python train.py --crop_scale_min=1 --activation="gelu" --head_dim=48 --fused_qkv=false --bias="all" --qk_norm=true --layers=10 --init="trunc_normal_002" --residual_init="zero_last" --optimizer="adamw" --lr=0.0022 --batch_size=128 --epochs=52.5
Rows from block 7 of a small multi-label image tagger, named by matrix and row number. Rows with one number belong to one neuron. Each number is 500 + 40 x the weight over its row's rms, rounded and kept within 0 to 999. All counts start at 0. Numbers have three digits each.
After each neuron's rows are labels from the 100 images, of 14976, where the neuron reaches its highest value: "top examples" is what is common among them; "lies over" is the class under the peak. Only what is clearly more common there than usual is listed. The data: flat shapes of many kinds, plain or patterned, on busy backdrops.
# fc1: MLP up (model.blocks.7.mlp.fc1.weight, 960x160), inputs 0-159
# fc2: MLP down (model.blocks.7.mlp.fc2.weight, 160x960, transposed), outputs 0-159

fc1.450:489541555544434478493534425453488514470570484466507478478519544458543505505494468548444511497490488523458529442444469622576563461521528492521545588567489543488489529527487482475508537454465504479536547521461531451502484556507513516426506502547438528410539521570458531543456535540539544546525471532410477536471579477505487493473520446548420530497493526520488496517512511520463470506517528533492487436495474496451431478539445515420479471477542432519514498521520604539576531540537490
fc2.450:470542414534495453477506470526439476567489515546505529512551457479446500476476498523537464493546537490580482546446459493465531490516462527498507408515536514506484495562544524502533532481479516491624491519536556481553459437492482513585386519481513527505492481483512501479459500474476478520501485478526555549538461530417508544544517486490454452448494453494561527432491562513609454510482444485485587453481446510459474516449588543522471586517551469496450519475480455552511496430505528
top examples: frame; ring; largest shape: frame
lies over: frame

fc1.290:494553554455446484385497482561483519627517532503508528479512554609487523459524504521470564565492483444509487550459451477539536546457468458481522519422497490562434520448510502455477466488476436476509575577464529478528468542491448499447465554503500542463542527502439541465454466519497494532499505462430532512409470519504534480547518526526490507587452471537491520453527523517468479547517467517436563481531501496519541540513511527523472525502503510477531513518426532501417601530517530
fc2.290:445550533488568458501528489553504500492491516461539494497446562504571472540542511490464479525405505495512558512489545486537527533513493533493461513569546508484534570544520481494551498560489525479474514553474465440509530478496505540486516491506470506451505523534460484440492457508406495511520461480454462484470517517487509562523599503427467510456473598443402432504533547506513559504472445495576505482512463527519406452530529485474492448465527455545421638512483507497490402525527469
top examples: ring; largest shape: ring
lies over: ring

fc1.86:495532560442516533486493419464531559529482509490502514512534488565504459525489480483469520638497484552522481475404438507464575469497513512597517547458485525540447526525493491476517514500528517546502571519391504490485483514506491523426514590520456508487539540583440516460432509554482493510437498418527522547479543468532493503476533491520463505547440456482477532543545468527501507463574508556345509435534510510462469546471498497514488510518482496515502488519462507481470561537493547
fc2.86:499493523472450415516553494583547564535425445468487482462481513470487515582503543457531495518508445523480449483536569418450452500501524478468529524531478551484547453521532475423465462494528480485557529437515498588493513469455565454516455492461492532539443458511459541470535557479441482525471439516524508568535506528553464445604566517527504477574466552446543492511514495529521520610466581468533496509487469473514468499516516497516498407529512530537480475463454541498481546456520467
top examples: ring; frame; blue shape; largest shape: frame
lies over: ring; frame

fc1.763:481567534564443477406566439459462508533484452488488465523499499481512480519490457424481469544501453545501500466450489526491527502448489504588500528547491483521487556569565512456504557449532514528531509462435470503499462510495501562437523532438523574472463497574499507503482510522501478494482512502558499590462614483488445449525507457573438520531490490443593545524552466528578501512563545532420540459565526504439463522417495527536458547499501496440511472512468482498520525529469495
fc2.763:554515499411408484480541491596467548556504530406533469480456452487430501527476508504537522564501481545529457506529535524470454544532474518472514524482506519496519446480540470464483449535512498551506625565482463507517493413559406529487501495507448546522574500556498544478521554540495544520473479407453483519522533520526506466541605482509489452575485486473507496503484514529490529479534560501509529481499546559437465537543488458444497424468492492541459474435466538544481467461529530
top examples: frame; largest shape: frame
lies over: frame

fc1.439:524544515423478445455497459530425530496516427467430511538552491463490472495484482532455477574533433506507421496441498508484526465478494538559526502467466479489418494508512481516522535500431598537545554530440467446469515506510488520495441466428468556558567530510441492574489583585504539491504546445503468535481508510484517457475508538556472550499477482555527531519554479488463514520512573494441598428471505543450513524493511535552464563536440441536489525462518518520499554525522561
fc2.439:525485576536512480542539495603516566508446552464508525501455508418505488519496485499535528508489515545490472487617574524514512545529496508419424490523538458474594523516470399489456485588472477506514530495539442590465516442492484501522540522429442408549523474471526504547553548482446475486514525486494463463547508450531445530499519463460541487559528475514489475547489480505490538519515483495511454481439555429505526558563466520498527417477485510526510470455497476548453426490546523
top examples: ring; largest shape: ring; frame
lies over: ring

fc1.47:526552494488465514518518466547499468540484517594565491481497510489516456405525477541478471485499526488513629422405463487471526621497530539506543536513568558469506465503484520413556537540537489428557498523530510455512461552484466512492518550474536471485477582470454474521518500501533380484485536539528510503526499509488524503478534549492481573538482531464497495461457540480459459459555517516496468463478533438461438477495501540486479482533463502556544461507404534482561506442452454
fc2.47:509475483548565460472572429493507534547491450489531509549561482492538500472458501493393469461511482509427456523464505461465477491502445466510479559541508504504416540524503536487583467472586578532495496504587537508557517506478557543480508465455440593528485555441455476497520451537536511486482556512536475575453499522494532496493536485582491519481502480471517516546455472478497484521515455534424573432566462491475545573422491511550470488495477515407501513491458445420533509472502503
top examples: outlined shape; heart; largest shape: heart
lies over: heart

fc1.405:563503492441508501498487473495466509516510578574479513499453542509547390493522455494487477509506532518515517501424474493508534496419462561564475484484512453495435564523519441454488492525495457502489458544495502515514535513488400488544492517527494574524517522542530457493568561509520457522458487543510548476464482522423606539519447551488445511434443476499489532469525521589593374489515539481476524462518499548535567498500556459458532515493521530438538453502448532493464556456444518
fc2.405:476519550578561503489461501492548479467527455454519501503460435489461534538456510428437500567546547448514465482495509559474546457443497383453531570590507556472500517500498431503536512476537496510547621504446541503513499476530524486424449462588463462487511580516480520460480486425495538474489471524550523521519514453500440497526529468515475492495589484430613466536455511482492512525488459473459550526489462473461499482450484499463454455511531523499453461537518504542522527543489446
top examples: frame; largest shape: frame
lies over: bar

fc1.48:559531462429485513517496423454532529530548517495436552477447552519482395498549467596449495557470531565538515521452475501567500525487500535495512493479478457510432545455462521473457519501484454446514593535499538513431460491499471487453566525531462608497537448490530565476472484535492544447467514552534505510459498476490565523491532466548543532517469502532479501459501451502571480484508465528483493425447545539417500588479556501517499530566439500492465467508425562512448530511504527
fc2.48:511552500515534527511415433490538409518493459434517510556493473524503493538443515464476487534482591437517508473459486577454525414449507460523534525508502532512506568452482444497503491488543499525434484516403490510505478450541469560439447497560541488475598523482497512493501474495534470536520522548532495574513558441497485450491506554473444489437564446484590535558546586503523513445497503563468504460508505528498485452446512499507409531473487487471534474551478471539547527528431548
top examples: frame; count: two; ring; largest shape: frame
lies over: frame; ring

fc1.286:538540531540531425510482459482452538522519472459427477493511520579504492543495588428395498472535470499545599457557531441522434452469508453476580492542511535480471501519517480478483547486542517398474430494468465501578471485575514513429566499529514515478449506470462464535452552536454463488476601485499564580463498504498478535500497520497507494519549506541520535495445527535513520542517451534480518458470486482516489460499546549559483531479501491431524524422504454474428478532562521
fc2.286:462528509481545430510549486471525558507414457479469499485537542435539477490533501452499519540432496499463430510524505560467574451517495532440439554563403489481472510584477518523449437492481523474485489545521507588482472544462540525480544552453452542600502515520507511501518531535454516471512526502527515516542464445540508518483557524502482543507451588505480476543539511499536502471478551528481466462482537494450576547540446541555395437541456512507513598455495492538456479435484507
top examples: flower; count: five
lies over: flower

fc1.344:540565475450456500495478478496416510548513494504505505482509521556585452476542439519510555485544421410546582468538477467470489503510543542517560481462494491479461468500546479479493506532429502503542420487505471445594489478571488536491438472525544504515489446528431508585504536556412498482548586385482503498470475534493489463513473534495493552473512508559495543470525512551490408476514559456521553484502500468546460434538540525503467523429518494475522452483541512491458554481503441
fc2.344:502475522556481518474547444533559407441539461548438514464508520433438489497528457531557448495536431533458454517560480463438512582517449480518461487491522481513539419539446543482541527516567471573581510470525551496461495462478532562516541530442519459473427520416513488477569480491461495493490495531491493497564502563493558510504538464479585585560466544473507523494486482456500501553465491517551502413468532436536473431520531523516515483531485471496472571513533542536506458493448475
top examples: count: five; square
lies over: square

fc1.276:488586468523482470508517471521482481536541431502434498481552525487532543514462515449571512437494489433506554453475495468486534474491527455487508487497515599493494519533528424453539529494470496459559461484557505475597476529556525480520452490517528473499400460446503497532530526547446483490501543460531556574498485590513505500588486470538452507455510508531549554477486541509542429525524468515511544449486518440525434464539556527553427495478542513440554502501529528390429529430470496
fc2.276:455528479501498550422550484545450465525475438538488506508522512501461543486488492529457468567497478494462455508478445533484533527560415485588489581456492470560477521490479566467485462530572497524475518538503499479482574534510466510489516530568498492472517592501545481400511402500499502500505448458513506528471492532479543529516585498549453452452466492417464526511519524564521526436538488508500578446529467497436473424506477479472468492416478498493491551561449520446605499563482524
top examples: gear; count: five
lies over: gear

fc1.745:480555490488521485472494451521488521536467521520511517501449510476485536505514526500420459536438521457509426505551457484547493508566474497526504517494478534490544584505484501412481467460528443521490500575494543466500535533472433494490489574579477458456472513476476535461527539605518464493501518606494551456517512579528540506477517488527526517523453522467532539428562503638557431516545489531524543383498553462492511513483372470476451486514477523520515497468487502504491502444474553
fc2.745:475455558482448467532550494452508495488549441444437513466563554497401470530521420472545516486460454506477446480511517502503408470479492453446522506471520467475489429552496448503553555483518502488560508460576460557530443461498579433509508525410450556530433452494498587553495507504495540547525521495502501519492500514464533511543443517544491519511481501524533543554491473485537573567466540492487395511467516512579468504478516507574495482528490488538515515553476518541414554510571494
top examples: circle; largest shape: circle; its colour: black
lies over: circle

fc1.172:487527457486433517422547473446426494509466479509471434493582525540473438474527438503553542432589475474529512490468480519472463488536564526532532482517517483500401426501544501491529531498424529500528496484528485440542437503609470525509484449454512527473489457501464545574504513607459508504512592457509522504474486527484445443508525484515455527485456507468525514436515531518551470504503492537531524473484485502554481552464547564521441533544471441407486516528548533524569532422499488
fc2.172:455489464547517503442562497559532468489492474443581464457493487490586523551511488498535563469518466508524531549507498464454475486505517455467501506566490550576511529496516461477528535446492495533576535508497522427508448421485499548466475525536502477477422496447467516460507523490493549471546511540504444481505522499555442503610526403494525551554503563525481506492457576466416501548484376518551467494467502484491507431496473561527483441585499518536514457492476540580537462501499452
top examples: count: five; circle; square
lies over: circle

fc1.736:505520474483508470443567444521469470488537466482445445574480494535540514483493522474504559494525502552475472466458459479481435438453490535582557547540519575516444563467571545470516501476524486579546505498457534447466482499583489522511457490471493579487471503536493527458531504544536481524494504494524503518465538476525517462522534439563402488442401492406524538472504483517577479476505533517466525471582545516453508524437504519499454570554532524437506453570479512475592474439514483
fc2.736:490488500489534505532437477548544510462504527435614610487530459526434496563522520489461533500551592547507536492527485448479448546512495434438512510493546549553445494461454435519434518509510544498462477517478507507476476441480497499504521456578502424489476558483524547533482487511535512440460528504492453478520503423590461582511480498487522444520631496489530476526462550489485527481511442539490477450517461491529529424499463440438499439482421524540507495452507488550478489543485496
top examples: count: five; bar
lies over: bar

fc1.586:544541578535509480475506438532484487497576475521453454589489511583588514498497499443478484495554527474502576532479453515550517462469521464508475467527594515494441566475518491463552520433529482444551528431474466474528510453565519527438515541478534520461438434476474520454496477529506495525480477545563465527530529499514505456489535382593438518483497480505565552481495492552597496540523480522458480461490522511474482432440503544500447485472541503493555492563507556465440485542532508
fc2.586:549473547610535495571423441456534505468479422499495522507460570528527505459455551500444491468512499488508523439483529468469505502446543429467498485553521519484487551505494431493440469414568513438575473473526514469496478572548509493460475534442480438497474494445491495510519464446458446498441542521483570548480515562481539501552485529513546467485533497510533497517458571523580492511456515523488488446453472456546496548487595569510536551473559478483552418523457461451486489492537456
top examples: flower; star
lies over: flower

fc1.143:504518454475500488464542477516508483537499541486587504557490518526556503502460534412488547484471524405509594454478502481551488520499495557458546521507473530415470494548512501460458480515439514423507431464484463506508363473509528520436536562510563452497428515544480551520431554484464413504479495525482484517485521528524472487535542491510485563465532507507457530519547584517510445543557521511425484501495515536528442581534470560467438523458456550467509489548502532427487519455539520
fc2.143:494493536525577542518477496531551542491549475543401480452499562502536550515483558458577517436463460490521551497558518479552497494544497534439475496508498513547511470499524514502500480478596465519508451486480556530395529539466535483503483515502518418449422476492504450409581475426456424513484464535520479484504510509585535518525487474542502479520514502403503539474500474532559566515454474524537477495456522388497547506525513509443513411554541542457514498546467445474540489474509485
top examples: flower; largest shape: flower
lies over: flower

fc1.361:503519465445530556445520436498527503507535495491527483578476493510511474509417552461413573503490549504579492477426476517553447491508511539473581549536498542491463470509506494499498508530460512542459507492417535480455465518541474553464478486505513470482512528512530539534474509500563455477466537474500514465469589470557465489528471501562486500490478456509527535565538476489483458506566585516394542447530514521526374566449489517427471582579467523479480465443471538432531539492522528
fc2.361:587502502517478479508441448471528489509506481463511522506532564506477456528538455451532416515469434525457490514452514495505453499485515470489441490554505470457430468509549574490546482512461548425553503489514495516511543463509505517513541530445496553531531472520497495507459474541531552609511533559551453528619498536515578479520545531517522562499463552556430490493546545447569538487492507469501414420535548546522548484490507511535523484471538453503427547476452483507374495543493466
top examples: ring; largest shape: ring
lies over: ring

fc1.76:543625522518466500462566400534434505585519492501476434531497496475492509528522471586514488490498448494494498488428438499499493524501502499535561501479485522510492521499535540462504516446497474520580500532438498447490480521521457561433464495516556535459492474492488475488489500584526509506503514553495476584540525534424495473511567455557475557504459453452532594451510507520542535524508480537478472412522563439505543496447456541496360533457535479492533488554488507446556503519502535
fc2.76:518472461519531432504526494467521463440557451460482597488539571505504522551485405527554461562550531552458445450486463553471462496440510491540504520468514541562511532522475540503510474488559487650436534516451556494402497544454522514460522473460511509546540442513501559481516457470453504531435482529486498558555518466495505456487549500519517516426484454443574512460536435551510524485437541546478543487533473484417486491450508456516532482499440506493484500536465452460520523507505467
top examples: frame
lies over: frame

fc1.707:572564494464499509491544471466418550490551492474493480532465528538504520501513499473494577532471485420527504494500535520507523464517586512490507517427476497473510487538570423462470478434519473551538496524513486447499484512550530461418482606475468483502548516546447529546478519529504470480519513550478497522450464532465442443482533507521565477479456515519545482351535418567515440500495461609460503479520506398522549539518477520512502515481488506533513478500566434417484533502549505
fc2.707:448505507434540501496505535573460465497533507536520566513551487531515475513516528565519447487523447586555527461539498498501490529485477484513453502511513428531455466522461513505514473498582501515538465494472420501464532476497526475475547431474546498516564500464565496524542529466481540471464455500496589398552476543460488476498558479455478498453556455424461536483487436582556486416511452557497499573517525533536505518535408431465524503455405514495512504485514398448526485500501563
top examples: ellipse
lies over: ellipse

fc1.402:474458539493455529554486495483550446454473526521400550506528540485484588415486480598515474471566473493567523544468516534495551526494494467524464481472531474538592542466483445513475511499502451482561563465500487531509475534442546441480450436473501395498546483438514496463453534561525559524505457570552536486434549547381451484489508505465508508508481497493476466513512518459510485477493522467532480484417485513544512464533497543522528578454498481477497516617505489459529520524465539
fc2.402:491526521468429488496485521447494551491463521488549509459489484434469460545573460484480524551529474479466471445526519470468552546529504458501469503476413503500544501506486400462463576433459504467477484552581443499574445560478462605528517547553446529474454553502542489571512523521482505466448494494535500518556469471504461564510477496571533563529562510515521501527469503498444461515531485490506487502477600445526522488519493481580456404502534487581530514451483557565532534468442488
top examples: cross
lies over: cross

fc1.2:487540438441454558474499452526484501552497557543552460464418500486495471461517525480538520476500519463490546528543541527477517534514553551606502422492502511456515520461513538459416449471486481471443500592571498457473531496498391537519477498518510511494547488538514607498503488608519487486494530527468494499510468531497544460404490499518559507591516540520487480402517492530477373460488465489549526432490518512460510561509487512489466468517458544494480505470529510506502485409501501
fc2.2:526512525552504453547563475510521544518432507482463493550527469499532511562502520493509513432437500492502463399580479483516468494505464470507514569495483548444542550565518506497513523544560449509562499395495433536541417497474588441496524530490465502514431486475500480524536527486511481525509455507561447468462497519518478472559530455545493477472444506481456512583457477515508473549481611483469491500513460518581392491474413457471487531534502498532576504563480528451478539477555539
top examples: circle; largest shape: circle
lies over: circle

fc1.235:538506611477565571521519451512502551512506496505524541545433480555531487520454499539436579572502486483556481423474445485520451492500545463524591456510510489535496507469546532483577546462456515531449514492410523467499508521532543527425500503446519485466541472489491525493481492525504495555549538469519512449526471496472482506466468455484471506481537424433479458541506440485518561436538579506420429500582512522553475474478477525451463506423555495496468490571508502449468432558539537
fc2.235:586528469444482480470482500614481493570478514513462421457489466483523502484487477518531471550541521511511536563486517525462534485491437508531473481457592517524518442494492460440465459571613462514498502542498501499492477483527440499515447529523545556536525521552512562445513527475584457440453416474482498499422539513507550515473502472529475413516484507506562526515498517546465466488447545462526583509559451590443438510510544412488502477484523517453526438458479526532484549481483488
top examples: ring; largest shape: ring
lies over: ring

fc1.554:521529487492529576473514475503513516506470477556529450512462517574492514608444593451451547519541539442573548517447497446539487443535573450490565539511494533500445481501596496503475510454473493484479517516434482495471471470547514494418524538574494460393474563499465519519505460477556504495481498544500470504491464500520438494494524420514457498622476565503442528491490439523518456535471429547535545474459487454486502535447465548428485548501448528502492500477510542487501508529557477
fc2.554:513470494509480475493468511403458548540541515468419501506535500468420569581507494437477489505451524437466484462503471539478506473470479496466542507426511579413474471534494498463526532419509520428556501510535483493542495529492565487478534472521446502475432504538514556557501479486465476423501519557459411569511520549446588462545543560519552551472499503573514521504443561457553516554489429477501479510449512450538506435519525463507513464524580525538520579528485483505540511525513524
top examples: cross; largest shape: cross
lies over: cross

fc1.363:562525463476442536479482464558491516544513505586532475475528492546512438465519464511536550464576517461564539474539517422446530564511535503506516447483537500460436434476554389470531499505450511502576508474540477443574454487509465527478452500522491475452494483442452546567534549572439482455531565461477537498495460593496513432539490499509520558513485491500493514455507535505529377530530496491506566457435531437548473533553505529462481509498479477474481513450536512514436525442488496
fc2.363:437509518509490463544497475509519519490491498514513522430488547442519422446549436473561435529454477538479439536537480472507586499567515518500506534484461446528562550597474500465448503424497430533558474515494477553465475546456486495490557563495495478537450476517486399467541530446464539519502430511495461517573468503484533565540504418499552503527497550517495565526489590495530493581450455513564534488432487514538537445520504485497480462496549479480573557474450555541469507498497460
top examples: outlined shape; count: five; square; circle
lies over: square

fc1.730:486526534510540520521522425471450532512506478515487503471463554584578436434476511459491516603438511568530488474422484478532502490493550501573526446549533461524442546522553525452473496490507484514459458486464498479463484553568482510439565575447501543446517508574469484499469478514528463522488510465520519493539533482517495484469523497528455485531495487469571528511495513475568507466552506562460498442607524525489446568428507508532471577487558486394519487536396496514519443546509527
fc2.730:472458511378423474525507465603522534466398561450523536454466489506503584529445560514505485504533527544463496510523523493451511530501471453493518546510467543501544536508503489465446476528574419512457555537467561530492504485494451542478490466556518481505574523510527506437545517521510508513447478434452539509486502543542541531453489499482477416577534528436479491524526487556449477427473576526546561455517456569491462502546484464480503491398499525528450460479489557516476469491493468
top examples: frame; largest shape: frame
lies over: frame

fc1.753:509533435514422550419531463467458509494542492460467463496504505508498510529490469462516506476529506481544520516485470515593530476511486511573559474502521578455427484499479430460515528480442550552574464494514506417515496502583469582473489484479547482484442460505420519501502501561463452450511577504495489520511520523500494437534555519545504497482438526509502539467538496523539399537511496442511537474485556486450418484474509580574509546558503499418459451531568564471460575455501486
fc2.753:431548471515535521521534489524512502507522461482482556475567541472511583484518479512548528489491490506498456502489473497460502489518473434513531545465498551598551511573498539438462482471547528501549554499498500517437503536402542442500499564514469446512418557460469447441494431452473474554501464510460432573485483577529513551564541507488530467495499494478481568497432565546514479472483441519505437488447420466497525428532496514487515495503562558496536513483409577495528553543529434
top examples: count: five; gear
lies over: gear

fc1.223:516562517551454491464492477528486526509488448515477422519508553533509536546447559443435552429545490460534480457437462451506416492498558525466576518575487587485464478493517521461522553458416534504525499511479525487511539510583528543476546469512513465487391455479448512547514518476530440489473522489553469536501481506494454439532564447558446518557449565494520538503460518474480483515508464536529500498495548475492468465454522598486449519589508483504511441488479553443554523438533451
fc2.223:531501483533514506471440532427493417513470533471539544529529528492502452492548441457511410587507522456406454523507492502501560464506461492526400530426403454515487435502477537560480450490483466493476432530468491564495492481516468538474558531556488523489525525535560476493508514502428518471496461520501461487484507473543531500549472498518575530474517483581484482548598562498476551534510522493493532517533554537549585474538465424499484454471433517501457538540488483538460527591460461
top examples: count: five; gear
lies over: gear

fc1.485:490533457517449530476506493473451501484535428496472485484493596569492475492461500448439564507568456480566607486417475490573489484543587530492580508504473470512426489495506489491524599484450522499495449439458498497498465494601479519481558475509534449463477472505462482566483485514480505466521597487501565473504487472484452522512490469471451531549568544493485535502534498502564546471467475562563476469496514459530473483441527584512472498449430439451489475533543557522498501558515452
fc2.485:506509496574552456481548512499551529556518469415446495535547495439515549623434531472480521478433523439496432477523489589485481425497452461448512466515525575456516493509504517533465440535453525505523538559513509515562548463467544503490494478501485494508482485507496541470507560474505493541524453527546409522455553541536429400561592515553501459468473513542479472521555501437457501556479496448497488506464476489480488513496519517563467481575432501513465529495489492499498564489595526
top examples: flower; star; cross
lies over: flower; star

fc1.189:498542557552423536506569419458488503513479527455492459515476463563569498400492476482471480526435498521520480481471478533545519488416516453517521546500484468504533522527479465499541634521488425525503517459465467490526408528588473508459566614461529563555500509519431498519467512511506495485506545483504515501459525478447509508514490478475428508553505527513499526550495502516462527474498570581472481429499491518505417552491486540564463551468538524523552470510546516545431555548467525
fc2.189:509521451477520575425515469553546532595509510507485509488472489525503530567395557479498541495558496474563493536494426531507492460530501535484519456536531568492432446481520542490523461563447547494454492507495553459495536434510471551503416453478524503475465457458478559490519533518507461470588512455528466486444490554537468463424505478499469448545428541541521525451530490484476465505469457450513559472525507533478489543523560472457446560551400471496442542551538495515575498446520544
top examples: frame
lies over: frame

fc1.397:523534452476433484483560476548395521503504492548493449509464553520551515543511438388447509438544506509447533470429436477530417464528501554511490563542493574442421487553523507443514498468492497445542413499508530487508512484531458512495509552533502494507369543538490491502499537514493427494494540521599514531434536538543521499503476512584459523498484491455491557463497519543578486571564484514501490471525525492504502478459504519476497519510451521438498456493492533498478575462459466
fc2.397:429524512486502469536543574555491479493455455477456454444461553556464469499457516503518457536475467588467425537462504467458488515534473502567507575511394415596534522520498490499475527439500480512413524499505525538498531573510515471502539549560487523496510524523559432388514465475524578505458434431477537523499464463523472556518466516503523451532460558480490444518471478533455542467489541445557544553497444571439491495482469501519518474492544479545539509475449501482501543512542487
top examples: count: five; gear; frame
lies over: gear

fc1.411:450541511533447510424493432521465528505510489550484474506552531490553529461525508470562537549498449496440527515434437534448544492489555462536468525541508586504425529476531477449472446495477523423565520462500538480488485505545485496488406547508488542484439546517426557475468484520505443503484517501566507592467480561480562453522524501597477542559452534480580519493446477509531472491529520535474519433516545502479529477493515597559449508507510554504515458527457518424472538424466480
fc2.411:466508488539476516507528461465492446466495489474575577487530574533451487523512471505563450462492460530461435526461454466523401506529530468498491481461488404535465470487512592529548566433444464500515465424520518490491543522477571428515474511520566509518466449495530440493441476521550551539531500546474468502528461541442466485464459517505531539505469537519473500478557496469570552423503447541514428454529461541550519457495498554525507549433522452509480521500505481542459573611465486
top examples: count: five; gear; ring; orange shape
lies over: gear

fc1.275:520524501454437543430494492528496563545460566510579529546388495495515477453523456553562490465550508520538532498521489456520528588507496495452526462406549479494551488489597445487515543496432474527499479488494465461492456480503383502449449459483492479524548517469518502480524567543508480490555544525479467513474480470514487523553444500493526508471458436521484524465568516541473401502515543459465483506432519472584446459506526475387509494491551472519506432507496541472444492486458537
fc2.275:489496485532544531528493545544503448506512505560549567488490560537518441499512456440466462477522528472517543508507493454513475534559556496524460474560502431527457425434415480461507509465461486414493414490563469480512510499397554491519511519489542497450447461438497563517470451482486524434571476558515492436552482537513525548454510442487525541577538561506487484493481531445474490506481358522545476505540531481552497530498498471548462492525474472516498487539548471590445518563481496
top examples: white shape; square; largest shape: square
lies over: square

fc1.726:514549543480518569498498456514513517554532501536509448564490468536521514478457529526431427547498548411535508444449475454522477464521560419482556485504546563424446490448529526506473504533500514456524559491461500473487496422510510552472514510479515509470563493470490542574505510512556520542513540546521485484484534534511489418466495528499438496538443511528487481557434537480471525499511456558409517438571543504558363582470555437443451567510500461503491503512523523465473492548493509
fc2.726:471481519478470455485526443433530535479488449454503449542553504482488530529468491447495504502479450524481456525429467524525519439520499524516559554480467515525455499482564581366516462507578480618526466474420538474511531530548505467501475501528499518479460485540432432429484505511486499529478499461540513572484539524459516461502569488574462494442467480447498574516503447548531506516557539482492575430541474549472518422456500540564486481463479505471497545524463554528547586498527480
top examples: gear; largest shape: gear
lies over: gear

fc1.79:532555507439482550482508469514470492544507487511485461490439512556574440457501552484482532466529526464523495484546518457557404465516547489468547449465511534427528490467555464483509492512500445476516460528513481380597508514558496499522537512479533512468526464470471499488525516525499446527558549486497519487488473538486471437511451561521494503498453520455499543429478511504498417504482535506499509460525537461626483504464489540529446599479550477367601452520556504499541506431507508
fc2.79:546492474488517543492459453514520496548549449506501488582408435470477462510420523531450461550558539494551430530456532527483443463490463493553444455528534527491478508409469450525512469440465550505469573566531511498534506502514493578490413461478447548519593537486567547497502480505531488512508532498559504550496567506439456462448496513593493472486461443516524472489547528507489474471569545499415504484532510559448486566487516502534495556567469515511479474493478465481581503447486531
top examples: ellipse
lies over: ellipse